Rows from expert 27 of block 8, named by matrix and row number. Rows with one number belong to one neuron. Each number is 128 + 32 x the weight over its row's rms, rounded and kept within 0 to 255. All counts start at 0. Numbers have three digits each. After the name is the row's rms in percent of the matrix's.
# up: expert up (model.blocks.8.mlp.up, 32x192x192), inputs 96-143
# down: expert down (model.blocks.8.mlp.down, 32x192x192, transposed), outputs 96-143
up.54 107:064140086118169166144143092122096125133110094086096101126111163167211112108133083122157163114090088146159144161141185141123161079078120087133138
down.54 112:106155145121140125141112119148134173133070122125069095110157051150099141154157195113163124140139113108091134116104137100128130120134150090073128
up.55 108:154066129135169117150086177097123059153100115139153087157113178174156167090080099160021123183154124102073115050167150141137127099118170144139093
down.55 109:133135114223142197137153178157099142122137135191130132154150148093088121084165095077150164181078140147158119157123091151129116153137092191083160
up.56 092:128143153154102149111146132144153164076146126112120166131149127164104142137143160194105131144107118089130146139146171068077091145140139115106110
down.56 074:119149126192142178167093131098110166176152141124128113098068124112114129119130142075116093148213156142108115091108087100149132119120123123150133
up.57 091:176101146178091131165134082146113178148142089157118081148079161127136151125129075099163113135097121097130087122174132165095176126164158130110147
down.57 101:158123151168181130090150130131119119135094079117144090148116133107108163123106152158152086121076116130130170145152144111120055147112109111156117
up.58 016:156087126128172119110123100164107132132087091109154145123143103172133139123131140133129124151125096149126133166144153159045099133056190196071099
down.58 015:119185143161080175119091103094102107095154167158056083114165103069137091131127148100207165128139123172134213139102133073148126099199170127158140
up.59 112:143091131156107117070111107129099073132186111151037162127079221181135076124137114106110120122059149158145109152126095152178169116125173093079151
down.59 114:059153179136105138199110117182163168104110106103105147147114115135090102130132135106112157081181135100139061124151119167088105118117178139141152
up.60 106:091123147153145153165151112131147121127058107125130071103096084141155171134120113044148158099136090195120109108135109111163128060107087159128117
down.60 109:077128139144052121128081182159157145100135127113119147114146127117133098094045077178113074106119126136105159173140111118118130101157115085138141
up.61 054:137137102168112113161132148146187128103132096113143150159161133110078106092096130110164169139094098122159054092130111137055167094116135076099156
down.61 052:130114094143148144135137140108160092046108130151104130147079155083183160120082071128109124122152107086090108085142140097134158124107147179130128
up.62 108:129084124141170131128094147065093164189139160158208080147109094107099132147093167119133107130105117081164111153150111181193104132174151228134089
down.62 113:156159132155126147108060100112074092112093158085094135094115093133184141179166039127134204126105195163104122125127156181114131123070169111145192
up.63 102:144091097134151119141077144149133130115061082172105124143108113134140123144071071129154144094118109165105140200189126115078156096132178171061143
down.63 102:163147162127117141133141141140172089140094081123169139090131115088098176125153211109144120145124113149153078057114165119101179140115106086185127
up.64 060:160116179103165124113131089172157033153092139125154140163166188171190160096182118168137139152159134133122118083147133131076083133154031152093081
down.64 063:125121121190108098108137185176152089063176163114125111196172135116079096114118102109135122143132166088106135129106105116087140125141115158147098
up.65 098:121095183119133125164096110141144142141166180157048122162155102152076156156099133124142167150145082130178099110151134130166077144123137133150091
down.65 103:086150125100079197150097124124114144149142127076104076090154144147135138132120134161103146146136094047117132159163105146157126107187114108182200
up.66 101:139127151125124128100083175052195175153092133061148112155183099071153165162151137091153141055096128130151128149105109122099137150084147117142111
down.66 092:090085149101131112166114130123152157157162112116132169067104113098122121174121044151111126116113111141141112101145158178143107146161062127070128
up.67 113:080061102158093154121153184131110126160178109112104119143162122074123092108135092171162125123097128154166120120080105117124131166192115159089181
down.67 107:142079116174104136184125112145128124123076138126130206143136125160112102134137129151133052172089153127110087123129111154126107125076125122056117
up.68 083:063079090142168111122124175119152144104074149164147168174131137095134129172146105122098161180097122164161048151158163137069099128137142118133032
down.68 085:094159104094132174112072076135132112135133078083079136117199152146152109128142081114148128105121116179162174128104175124169149195109125059162086
up.69 121:143137145123152092121158163105147112102143078111170127134153164103125063127132122190045146110142053127087158105127110093090094137031113141139122
down.69 120:115115128188084056133152118136181147125136079170193114110151077099071119161141147071111161117127151103114127155170139099159193098148130142190110
up.70 095:072156174146084128153133066123089073143106148074126146186114144126141078148234165111194170144141125098164147146085111144135109119191123141142115
down.70 106:155108174197046091096115099169134141131114147110093159143114114184194142125124117179138138093162152065089100063187117126133160080156147090115050
up.71 099:190028113114102146129138123130083096140073122079129188116118136112105104084101163120143134099080141185076106160066130106140077110110135164179096
down.71 100:099166147172127096124084131125131076098111129119100101144064137079124170227069135133130125099114162189208098144114169168104187133151165129121097
up.72 084:168126199132096144054208159136151107108080131109123176146099196089118193067131151125139113089177140164121132113144124066109172132133138080157190
down.72 084:159116141166157166106156176160196113114174137183089157125127115116077113176124138128107108140113130119133135187129155121077066167136091122184104
up.73 103:151106152174127119116147103125106120177177125156119075108146173128160174108059134074159121130101137115105132177145157168143116142090184182112092
down.73 114:148121104129123168077178125135132172132107096147115123167206210114096095094140168060062179149111148126162102170070125159100115131131162036158108
up.74 103:146139095131106149115153130161071090121165118161119098097153140097169054126109143116165114123126067154096120075154159220080107127072198125137104
down.74 097:084109179146139060119105197115102159087121128121142171094098095139149136070182145131109078102164143082179166161141134141175138081140069155119096
up.75 117:101072183159091133179128097123156155164096152143114106062201144103100136210156071119115077096112163119141169073129132123092119162128121165082117
down.75 113:147099147177139067126107114154115137124128116122130074148175041154194087132167108108145117165090185152149093149164176135155112203154089102124104
up.76 090:177142119154127181191108160155147173055120125127155118142192155143106162158161172089136114105086143081115137140136112087070161162110094105084175
down.76 089:135114110093102137173174171097121103100107135157163175141120139114098106153122156124116156109159127138135072120095109102172090104111115163081099
up.77 099:165075178131097166169100141098142136197111129168159164099160098129098142059168081076143087131082151129133096219165160055145133120104123100145156
down.77 100:110145111151141113124161101120155090160134153171121123129111138112244125176134222142147138070093131191152153118112105161085072142113181129098137
up.78 095:099145080155153135077188187123147158125116109153172132144157160138168126159111119154145099160140162157109136083172114111151133128206108132145109
down.78 092:127085113141121167110102142118087135051144123160145138078165139144121157150193126123129163085079117144139096176098177137137145125112170141080149
up.79 105:147124158205088105101100081151085119125105080165163138137100152108130100073110116101153084116178127160147072134126151144138132156160145157102141
down.79 108:091139102105139157120108147085127079130120193162149091078072179081180165124128128091125143097123114063116128124065152123185157135106165115099165
up.80 084:174102085139144190164154109080102164151097110146160073113178140144193124114134113136175103146133121128120148171123077167128134135194138082093075
down.80 088:166107138129143169113094100081116069131115118116048137131118111158134129112128113169161159118133131166154062154085172068152140083097171141132109
up.81 099:106128114121085115184133158149111184137185120127122144185115179079109096137146069069172079072182050141110106180090145098140141153220121126084112
down.81 098:178085115124196167117095119150166165136139113143136107124110148161122176126061158123121151107111153178133136140191101146095129072089192140184135
up.82 091:085154124163149106108102222145146074159124122139093141084088112091126161095136172111165236124158132143148164162149090095144114086118118114180149
down.82 086:156095168067157110190115183107123159104196192120179109167143125144088170120138120130195067148106113106097136119118118157126088159120150107127119
up.83 095:097170126151110163147101141128115085091113128146120141138121170141154159167095164101129172132163116151129114113141127151131051123030161144155161
down.83 106:077198131134119137177101153131090065202167125152160143107108190100146150207127122144088182196154120128173193080096146090136133158145105061136172
up.84 118:168131108119152101157140097133128070099160128098120132116177158093057114107114090193133115107116142113138108086154116133110131149154168107120118
down.84 119:139149170137145136106107116088149139189199143113097147152122175128092159134086125112100121172138123156139099167088104162110119118122118067115130
up.85 104:191117152118099141081181084084059099114129132107179150165148135108135174134125121099102148086144132125140164097142133086110198124122148159085117
down.85 102:128110165142116129117179088091162089108114137129154109078142150157146178133138093126134126143182109189123052130076093174140116114119163080139125
up.86 118:147144131133133111144137161168123118108163100179154131159129122159135133101080159102177133102097092038108128179136130127178157110109192189136116
down.86 119:167008088118156135132100133147103113130079115125154142047191070110086119157108210136113099170144137140128117154115129144130128146192114147117125
up.87 099:163150106165108174108145131159145196155135157182092094135106107148138091115089112104063121138163155141154050143088140124178113121173150118093096
down.87 105:081082067110152114100114130104120076137124094081153131148156167097145131111083093131122166083150076125078148100162104114110080109152143096131161
up.88 111:084130127107173129147104100150112160137111142182179110138142127117093072116157093191134061119060145114172157184114147160153104162140175094114138
down.88 110:158099090187105096121145112091103166147181141137149151075102078111205104089146150127120122093123107141191078091133102127109144134123039133123150
up.89 106:118145144141137184174171164110093075141139132135141179177207139130117132160150160080121125191078116152122093145087159102082123105151140134095151
down.89 117:102147151166093167083115193091120026184131113117105157157157114109074111112095093108117137087129051114124137086113111093114120155139162151129076
up.90 043:163080116180109118109111173073127100074160082169102186083056156172128148075161146148104166141144067108139101149137164112139122085114109176107089
down.90 040:079128156169149055122150091143100070145063124129122083112151143137111117123129134129115150117151132148142124141170098142120132109190120103144119
up.91 098:082079137117167113140182094139104128147080098164130087158114123174154175166173083172148129156162152115152139127095182074119068129113176096135159
down.91 106:131131144140138157138127124099108126094119137177125119061167181142132096156112049100096139128219143126111112117115130077135100163119104109106106
up.92 106:095072093130159168115125144121130143118156127065163141146132109203147100108152137147108093135092114135191128142165102142087094139133144129048138
down.92 112:159154142123135169169103090096189127133115133129120197124147142104135151102139079105176158153106158114088114122145108124121121148138207102108182
up.93 090:118191142123147166126120167185134125152090138111097100127113116056146107141129134170128093152143115093182186144144109131142164198152152124086122
down.93 090:119147128139125086110163112110098164134144161139143143164199138140165111092099129056124100129174101182112126057090080141144155129133107075142146
up.94 098:101081141167130116102123138119130082187140186065117126112143181115083143185156074160078178142098129156151119186148123156094131108170114182151203
down.94 092:170182158148132079117103145132141139106100102115144193152134141092214094133083109174129127129085180145138141148090128129155121196156153138169130
up.95 082:086142144113147145131149086113117095106160037144081130071161163142102157134150142155079162187129120163124140086103135154093165111122113148044093
down.95 085:148091120121088123170155160153167111095142105135130099093135158165131207138082091149124099168146102097072109121173072120106217104100097147202144
up.96 113:142209125105112077121058157172146140120121152094165053100133070099135135143193128116079127147167092151116123121117123143155074136085121188132111
down.96 124:139115047196138108052083134077155104149153122145143099111136131096168131113125112147108088130135133170157171107114104126123149118151136155170133
up.97 105:125093149156148170142139092155085094087148161106159122117090089138119125163167159090157187209109084117136213155086183163089123084132109102166131
down.97 112:139068099150115128098074074140143116139091112173141144082109124182106168097127106154181110157099178136162140130096178093095070122106209135084119
up.98 102:065131141071087145089131066148136159088110195097139119092137093168113108107065107104155150159087190131132132090118169146132154081120142108174154
down.98 099:138110134147163064125142146173161135139110130145146095103098113123110144135079178156153159181159164152163164169105126107105139106107160111115086
up.99 094:142106130097079186128186123134127112139134158172167181119136133120167098149127136117103152113075184104113108151099123153089133102137154111177114
down.99 105:100173104133104099152107145173077167112096114106142162134115114126122217139194133142103148119130138155129130097144160103139096115156119195168133
up.100 102:119099189128148140186121157159108130176193106162109095128106136105138123108195183109155110066150150193126106111118140144140077090187102123139071
down.100 095:098174092175084118126172173126129178150120168128073168053104114121105123095149111132108143190143197087140137137110116145131124140087104127083135
up.101 081:094072123096114147157082090107142115169112124125124089117187111105109148174115112145113097119085115126177155112099139055090130098166121136151153
down.101 081:100141114176122071085119159083144081114138123143178061138095132179201150078134127141101142169177147131146145096129134120134159133125172087087140
up.102 099:112110097128166118129132134103145115163151185092147174118160115155147138185106110129133119164177165130156112161111128074152101158131099118130088
down.102 094:094201149151111129120130185164150166090099107218142078122105114093090093095121117132155138138139142152116202125151125112150149110152141120124116
up.103 091:110101093147155148071086123093114070115100178136094082086101142078153101128140070093049124120115104133124172149098158118136106114163144111094138
down.103 094:191157174117152137187154172123116125114100086066115179134121159129184128085082126117085130172156138167117087120161123093135120103109148196139050
up.104 103:120071196139114169127151134087153166080109121150164139113125136167090149112114100108147072074127162088096177192139092132117090120124133161077149
down.104 106:153117123165136050166033090187113098129152114151148120126168176139080127144123186125160109111160146156184106086125119036125178129094105078140147
up.105 094:090149208102140163142153115119159095100141158180125142140161112112076082155126126138063149095130193091122148125109096137118094092171154167033151
down.105 088:164241119155140110119141165094120192119102090086072102125136136101105139162137178086129117134118109181138112118170130081103153246115102096144108
up.106 122:170121153120175111094070109120130121100108166088141122081137093128138144139113131137136036136143118165143143084027106113149120168093067131157167
down.106 103:150122087136119105121225151156129146103128094159162126114123117162149088086111085147130187068089146123096100112189128148137091066154113151037103
up.107 092:090114057161102152118121123113144136105168049139131135104103101111153102136124158106168168204118071104145113133181156040064173159107122156168121
down.107 090:134166156088155096153177072180161134144109158128141174085177124119131085127122125096110162141135109157123096147171095155106145055110106146079157
up.108 100:148142074097155200086178102168122116171113145138108152140116113100113124172140093133130211087114140047185117088108131185145136178165122086105184
down.108 095:099128185085150089230107124126118153105104098111121099143134137141174148103161168129132147102165125130104122124180129099092152130131120074081129
up.109 109:089109062194117165133132098164109088091127159105147133110127111153129147172164117123140160158119100096142125092116101136109097112135114073209102
down.109 107:170118133191148181103138111128104061123125182159161064188107147135075107126087108158148000059127126124141146113108114153103101125127124095127179
up.110 104:092117092141154112154140167094146090097110100093135193128145174077146142149139159066130145119144110110156138072103115129130108145172088137156151
down.110 102:140191123136115149070195086182102109173131104157080122118183078090141107113122154092145156116122160180061094149098102095163097137172126085154047
up.111 116:150140137086103147074159101138120124086137112158058126133105088102125158163103162092204089144096129151111142156076155110129139168161106131170117
down.111 118:203096226156079126097135083103161190104100080132179151131100070075205102150100180119134116149126144105133106163116102101093122117118139119096140
up.112 103:063086124152107117106133118116102122107125155152121158149147094127140157097156060122153137176144127149140132151168161123179098149134120147139125
down.112 103:152153200124127087131123094079173143147174144127093074129162129069099070141126121093116158151021081125080180146129172139075098149130078111135178
up.113 105:144080120108212159190122135140126091124091116206117200131103136099173130160118084118160101075151141149092121118138126123176131134142171118086140
down.113 102:123157173077120217103136087098123121097145129110122158091140142183079155133152126114092148128140143080111090142079112116148117137132096144115137
up.114 035:100135129106064141123158108169084109140152160117190142110139138148109110144068124150154133159175133126081127110178158163159189130156167088116122
down.114 035:094154075125102148087142129121122160154106086129088123131125154118080124078159176176118094121135114119107131140066156135169134197110173121126144
up.115 107:122124146162137157115087073135152075143139157137121100055122127155050172105160226198103152094136087111161134156170084106120120153122128122104107
down.115 101:129092127133112152171156135158092144141145096127103132128097178106090146086088034124121140154105137152092174079158123127177197077145132131135153
up.116 078:098115064164123112086103113152166102138191121170082076139150141076087175094184136133137168142168156135148182158129124118138138118079119158092083
down.116 075:135116139118140119141071131148137087104082150094145183131090142135181067118142097171156170114133109102096101070133133114132149188154119109137102
up.117 106:161135097124129146128151148118141139109089102119157169111177085141145141130092144141173117080088166192150129116085165086141152116098108206082052
down.117 111:139140133149123135136168100095142143113117138096098155138069186116112071134162109147145105198193125114123085198134137167137132191187161128047095
up.118 092:076181156186163177142139105122190131124106134097141100143077136136082125133111118126168110115135114159123124183147142103132162109118181137146110
down.118 093:184098080104085100120131161109128115145119092121052149134161115132140122091131117183175179177187049099144092074214172127063086118137139136143116
up.119 086:145148123132124096122144151143175082055146178068191127170118138162188158135115125127091129143117163116087176116077116132075157146141105150120113
down.119 087:111153140147115148143185121160094159130135127185103141150117120153125158108091138105094138089151173084111133107167132174159115116148178191069089
up.120 100:142133167127131054162143117136169172106125149092156094114102113144162116167118188120133154098148112085109086100147176123145139099165146150112109
down.120 100:122175196133109133164172094061121137068096156090133123151152086121081156072100158139134140125165119107059137094129131142116149128114159158102168
up.121 111:147169145138114135118146116097123118138127113125109126099137153159093178167119106104118107148127169106128152049114098152139110145084121146126112
down.121 113:123071092133154166142075124137107133123147181129072116133168073107096076156165145136102115100143115083108118141130150144120127073182121149191169
up.122 105:161153122119102201119130156165094160079139150135089114127121126086106145123192158110140147137130161135123147140126109186073113150175155161121125
down.122 117:099057159156092125130133085089109126101075140094115103132202171122144091158116117080087119069130133163154080098136130086086108201172127126084122
up.123 089:120136175130141123167140146135112166113112103128098151141133114082087101167143103191106123214161110169134129105168125075169079141194088110138102
down.123 103:173170129091130137072098083119099114153148127113194145032180167144156130079106163090111199087115142107140201186110112138128094116183119084075083
up.124 106:157166130147111144086119109170109106130142117114109208145121085127175120137143120121152186140157085103111181169114122137130160160159139081115179
down.124 110:068134186098124160180117129195095110081171119101076102114128098149141124148155169160117114156172149131140110114137138118134126080152145104121192
up.125 125:120100098180094088122075112139162136144162175115119114130196110079133124153199132115057124111129140156102140098112083131097083127146158116143141
down.125 116:099064144157153090122149142122098093081153102152167093114078081116164125096175109165124176080094154131142085125123130125174140121142182141151094
up.126 079:148182131140115146067145135151149121128148087121150163050166147146093113074117111146124128120091119115172187088135146082140138114111163184151099
down.126 079:091116170165117154149120160148166093041110139138161130118115114095082164100138110144170126142126142072142104113126126180132100136109103039110165
up.127 093:114121138169153116131108119096082067100138103099121177154145181105182124151172100081177116150148112074070088144180172198125147141102150135126163
down.127 105:112173124142149116125095147157107122105055065094185172146150164152120095163108110122145146118077147160101168086062144128194119102084169192143085
up.128 126:115167152076152161143174083160136195127163094114090124100109102148066175195112072082110129155130148101161145108127148082134087121117079185135117
down.128 118:086177137102162164168131100074122056157091143121089120150114055122146138136160115150118189141148087117113149131143114093129136154155117148125141
up.129 093:108143123156061108121100111172102111108154104132105148156085134129152117105203121128068133181159134141142113108115124156152099135126185140145162
down.129 103:128064074180224161122145107129117123128100107133123133115125171151092096151146134148104125107125135111098153155119128093118067177085104085156106
up.130 114:098138143188140125104124104125104051156174093174121151157103177120094130103152154102099116132064116121122100136141092111150159137126136138140145
down.130 117:120151149131102139126127158112161146090069134083117161194141125115152124126139096120166129166129118137130103165134147140160090142172136087150132
up.131 116:119149097151123128154108108159178161096164121122122148150146162136173170143080156118071125120121062093081136063135146118098139128182109154075108
down.131 108:153078138173113158129170175112128121138147170184151109095113123103110128113106188138073108132100116096128096182118088155114161069182101125128167
up.132 109:145133091126135188129159108130153221114141149073137126121065116195119097111130119126115113077117137126166107066166135135071104110149117111086152
down.132 117:103145185140140101147106098139103133113128090144123047171109128132130120149136169129151163119137170205169153168138090166135097146136107138097125
up.133 099:144087080186124215071120144120123119088124130117136118164160126125130131115180111131168157113090141165164093172109152160113154138138102203121081
down.133 080:133134103137135123185117104157140138068102110167093226140107123066178082155101129173147128106111167120190090194128138138098064119116146104087130
up.134 086:148089123129140101156097141097169153179114161182178149106169044106139087140151143174145137133131076110167103204103108149152064141137091101093152
down.134 074:162100127181134154144106090091125144122193082086146105102118190133109091093167175117150123132079177117104101157157124139124149155129142152117135
up.135 113:187147081135192130121153137123118156139161166149180146133098097120102117149118099106172099119099184152122127140178150088162103077142093189157124
down.135 113:163104118140105129089103092115166098123121177075130091140118135136096138152166172130148128173123081149123056123146146144069110129104193069123104
up.136 101:138154155161097112146180101107100130120132166111146109174086199121177124180134105171083127117154157135066138108099199133144166103175157148155148
down.136 108:139123121145124143119116138121116135130103150111097108129195163107035133087111058135147220156089147040131040143155172101128122139178128151163134
up.137 099:112141188113166089195101099108103034123132066174154151118078101111092202144170132099146172076170104114139133140112135150138148159119126131138157
down.137 096:127124152104121131135102144130108152158162108174163059102144140148066160097172106128123134189078143112109105215132136139171134113127114129124109
up.138 107:060111169094119136145106095149158146135090144132105154104153104162141107134158145138094133134102141144105087206093107093131156121126110166121147
down.138 109:154140165173077109142079098145113093109128143112119138063100096075069111102165052100106133098117128137119119130107218142126152183144126141171150
up.139 099:152138126081123083173120119147164113117077102114149109109130116096136083089053103159132086146118162112084128105107149109136111126172111165135146
down.139 105:146136122182135111094148154144147176158132089110167136112172137138106153124104125110163151129107139213153151114154170129082087105086135120101095
up.140 115:091166187098159108131109079119193156162166112126100102115115116096037145095078173109144148129156121148115140131135130158155109135129141100098126
down.140 107:150122088161115140109081101121141179158156140128173104170096117097171163184161121123132175154089119134104106148106133096094110158127129101109156
up.141 112:131086125153120136188154120095112161110120143138184134169147077176147110119145145177115133161089106066132093082076158151123099154136101120118170
down.141 110:151139097102093172105115126100153067175124153207079159121149093140110123167100113093125078120165106181072172167202121095160124125150092159150099
up.142 097:132123109127147119115085137116080130117113129192125141184109116116190140105065127121055125086184098168138152169106150123096133118122087098092162
down.142 097:113200113089093093120139118154136148152106130117137047123154086139148163176142108165134155186156140096171148115157156081191145116103110113140067
up.143 099:128105161133151210130102124136077104155126055109074134179100143130152130174172089112186072105143151127112145136090092160137126158099185148180141
down.143 089:176190161121126130167149115106167128135112165091107126134167125082125144148101120094136161085157108126162109149168088158097159157138144129128127
up.144 103:133089169148101133121151165123134154166178191118151125143098107113158062125151098117166114123051131138113134136101124195108146082106118113158123
down.144 103:169108124139110119054159111070071129097120181080060078074139123155123176157151122164082159141153187129094161063129151129141144132184189149153128
up.145 113:132137131119117097166129109108087196118142200133177035074168148130104104127166130130139093084165193128110172130158201118117072136132123095179135
down.145 120:131125118138082150098124130115105083123100127142054093143158111111127109137177089106106132139103093169078165130189069125117097126163122159112125
up.146 070:122107079120073153120183136152074144106102146109081111088142157125144109102061146174151134134138144106127200091145152150083129120132152148150120
down.146 066:112180156142164121159154130127077103085097152123120203094102140080131129139117050144105123106194171135157059144084130114117094121211180046117161
up.147 107:106116132170118072123097116143089120137100129129181127065145184121186124212147092121072088158147095162147122143137114097123099175086113127144108
down.147 101:143137119104057183146120084089051114158104133152166125144154164158158132127154113124194092098134102123094136095140085123072119127161137172158078
up.148 100:133104099090094116135124135115133117129170143096094144200153127126099090121171160089068127113119143119132117164109118114209173168177157194075121
down.148 096:093204190062118160138129134129161125093090172121113146152175175063099132154118086129092132084127110182085088170144085153125124142098098105150173
up.149 101:145133141146171123075128171120121077199117137110114126109093161111076141079188124124166066154114158122155041114068098083115136134139178122146116
down.149 098:087093100131154139171161152165151148168137132136107169192069153146085139120118129129159166110186141141143091096184066148145156074120147096080125
up.150 101:085156143114122147088060105076078101119195144189134211054155089119153120099064151201112140131135157197147096176131108126142110134120136134158086
down.150 097:147154098142093126147077188121096119162138168076119171108097107132091059132116171106139106136153137085135130078070157077133199134069134111088148
up.151 091:089149054087123095102061121107156184130118128152080103173133119189156173158145131137142156203184096142127122143141068168106154150099158126106079
down.151 088:188133129108122127113143108150098079171109151134175092089119149129136105130123139133124114117133134165088122148108134139097075108167125136121164
up.152 099:126121145138108133168136131083129142139072093113205104079154135110152109115163094126129081135141151128102151111127161169137153107148140118097151
down.152 107:165117103161048141116128101123142118144109156121199095086092087104150086115124126123150116184178126139099061154213103122075158065096120160132093
up.153 116:126105111134143144120121126149182156146123136116103132115101109036093150130113115106101119082118138122173093150136076130255104133191170129102149
down.153 112:104138140075144134108067142066072128076092141100183092141153150119148107104172183162219166087127155128144162110107122125131123131080156154099142
up.154 106:150191132093161118116080037091122143091083128143127130150183080135086149104099092101149207112151089170190120141125121122161195137136147111099187
down.154 102:094136135138123155139163169125195172147155154128164098105129094117130155167142093157098109146144121091189141108097155092089129117083177095155091
up.155 083:140127136126118144170130122170149143135205149159152221134086105066103098129132157094087175133158122126182091121077148108147127135115145114157167
down.155 081:166184089139108087156139164100119125171063145136150089135094109119136117110102147052071132142126102131081127074138136117173156141097201112146125
up.156 104:082088104134141076140118130141065098156099137124139147101094076111107113148167126100188099127074063108194166124108126208149136139096124123070099
down.156 109:164099122117174113156085095111097119100112160108116100120120115113100073174154105155094137159097127135102162123114065172152130100141162142164122
up.157 119:148139141109202095145085092166147138160064113092112077131173071125074195170098124148148168121184087153176098139125139183138155112132165104111068
down.157 115:142140168116130164136101091103127119079133152096189092087117128130145144120158138153168212119129093138199170153111146143126168170107140131135070
up.158 096:131138157191123054140160122095115136094155155147089145161080092173141136163105107114083114089139117093155055131190150135078162155131180087114087
down.158 095:144182104059091126130088169142088144153115129081188057130164100114152192135117184201183132177104096129152185151132168155155151137144119140118146
up.159 099:162136176169103114102168174098162091092025134129183131173139155135105081166124118132185080136153124187129111139077104111158158133130148160115137
down.159 104:142081163114093125127136135129157066182093127198118153152127117106140078056076128223152149112112131154114158171134071144117092108134203129123150
up.160 105:110120199138176108111119082107096186097095113182103115029172111081118103071131143143136170119107172124142090111113113133119105114131115115125108
down.160 108:101105102125081138203140133135145115092147182135091147072104188132097089161115045167113136172083142089190174127159174124138109100129093133127116
up.161 036:109153138059088139056079105145148174162193143214113125187090178138092133146162131137114147167142125093143150101087074129142178111093102169085138
down.161 032:088118179159125151194136132093024140114144075166158126099112166138069118165178129125130182141174173050136088128125123053138204135178140167130171
up.162 103:123166126093095172114175141091088152126151062169191156144092096142115118112127105058089110133106184121136124106165137155088121122105067133088133
down.162 103:158094122114118115101114102150140098134162129130172091107193145143168107145107173161124124146106092139116150101144163098075119199085114142182149
up.163 030:114185085113123111091080116093146177146087105131185115096147121140118150156127103166133161171130120109126109122159138119114078093122131114129170
down.163 033:078095152103121106153181158136084070128115090170153111085101163144123062120127163166228128094151149104124135105149157084125127154185153137131158
up.164 106:112109107174148198104162155130142155078212145141142171166161132160131087111073129155149117161155148094101116218146138106071148128176170134133088
down.164 104:157164145109066123082126144095126085137110106119097138088145151151188115145085144140074088146076152128152158049208129089105214170127094163104153
up.165 112:154147143074170066107089178137177165106168127116102133109159082145148135134142169141075159047163099082091132149060113125163159162148147103168143
down.165 105:128086153131101172121112141161101159160146121156213126148117148139095091124184142119129171097069152149125128159136117128074077100166115174128141
up.166 108:144144074109101183132129153137063106169164063121118153090090153121113097116191139114105105156144075128115134147183080140183132166158132104164103
down.166 106:092137204106158164148112171133149052113120170116130070119126134149153128117078106118152149129144142078112165165120117115112120118168164181178070
up.167 080:132113114072125080182111137130147117084106127149079152115130184166140127127115153141135083130106214176189156103103100068093092101144131132117111
down.167 082:136165195083128153142187135113089117117110144112110101050129098111131106172145089091154139083159110071131040117155126091130169176168088146195112
up.168 092:123084047178111078122077085138134129184120164138095139086015148150084129143153188111120106117162146154097115131153195120134099121092162144059123
down.168 099:178136143163145138141120144136155107114130143110176109111125117143135143093122111098115123199140152123119064156131074152129186105098141145126121
up.169 062:170178133136142105163114094084172171134104131156170114136111125128172116142132186136140074099158083143117155107086163108062077154097109133099103
down.169 062:207065077140057144075134079122161104158155092100105096159183170075105136163162077126171174126113151142109074129132070112138139164082119092158160
up.170 118:121113119113143055143118071083159088119072104147148142128064092098107132173109120100094152157108070082104221132119145123155159115064179163126143
down.170 118:121134150127110094129062105171127235148133136136190151107141056142115120130100119131088158150114150088132115196116110143144109060170109097075105
up.171 112:115211130129103122102139098144139110202116129137152110096145129164105101141142105154074187057125136178104120199134093147133115154104133140110135
down.171 113:138131120122115124179118156123143175075108101082099136141132081125061125136078132122112104183130083132145126072092084084089164126154171116118135
up.172 117:119153100092093106117103128163139140114103192118120102177125124093142058125052138124083116144099102116081165154119105193148124144117155169126138
down.172 115:141115118147148089123125100093140167137090100106149093135154116140084121143107182134111151101086133135147136193148141128118195179131089154121141
up.173 096:106173150114149173113128091106097128129152114127135125194136188206070109154093084122153098135129184159095097126081124115146126154185194148117124
down.173 095:080143121132130113149152148122096204125095148131145065166122089095112125162111187112150173106159024098152133093128150119139133122114119084152153
up.174 107:181079086181149131145105131169127122094125156157145154166138090189173091110093128178117173135092149106163129174050156069149113122123114160129139
down.174 102:111118140114115073128133124119144064053139097159168128085093127131114140112104112148143054135130083131107160161129124103142170135167170200126134
up.175 100:124107141145096166197118128197170105123155115073143142201150164143182117130106110160121173186149119132122127123204140120154106187076123133106106
down.175 098:099113147154159081171108147093133138137074132145109155140138129158094186088081116133129064119130117170143108152101141155173158093062137106139099
up.176 097:162140189095085073126139100111156093178158184113100086106152147113119117155176123160139188078149153158173126213112140165185099122193154117154092
down.176 096:074078048196089116121099131179130141131100141130143156059086147166165125159179073117122120130194096128143110098154035092091137104152184081151100
up.177 120:110077109113140199097102110082086098132108120121147115083115121160097120195098119112150130076128094068088121183082098125114137079111158118181120
down.177 110:142132145085102057140168092113185159188133107090184109105166168142088145154164131118148188125097119124124136055153177149111125152091191118152140
up.178 102:139146139107155126157137123118111181155122141149078159163116185105148074078088152153159135219079174143111052130078168105134177219156093142102099
down.178 098:075094140127107173127174127148130083032127159095179091114096146180131132141111133140114102095093133102151152105188123121087083097134134129165096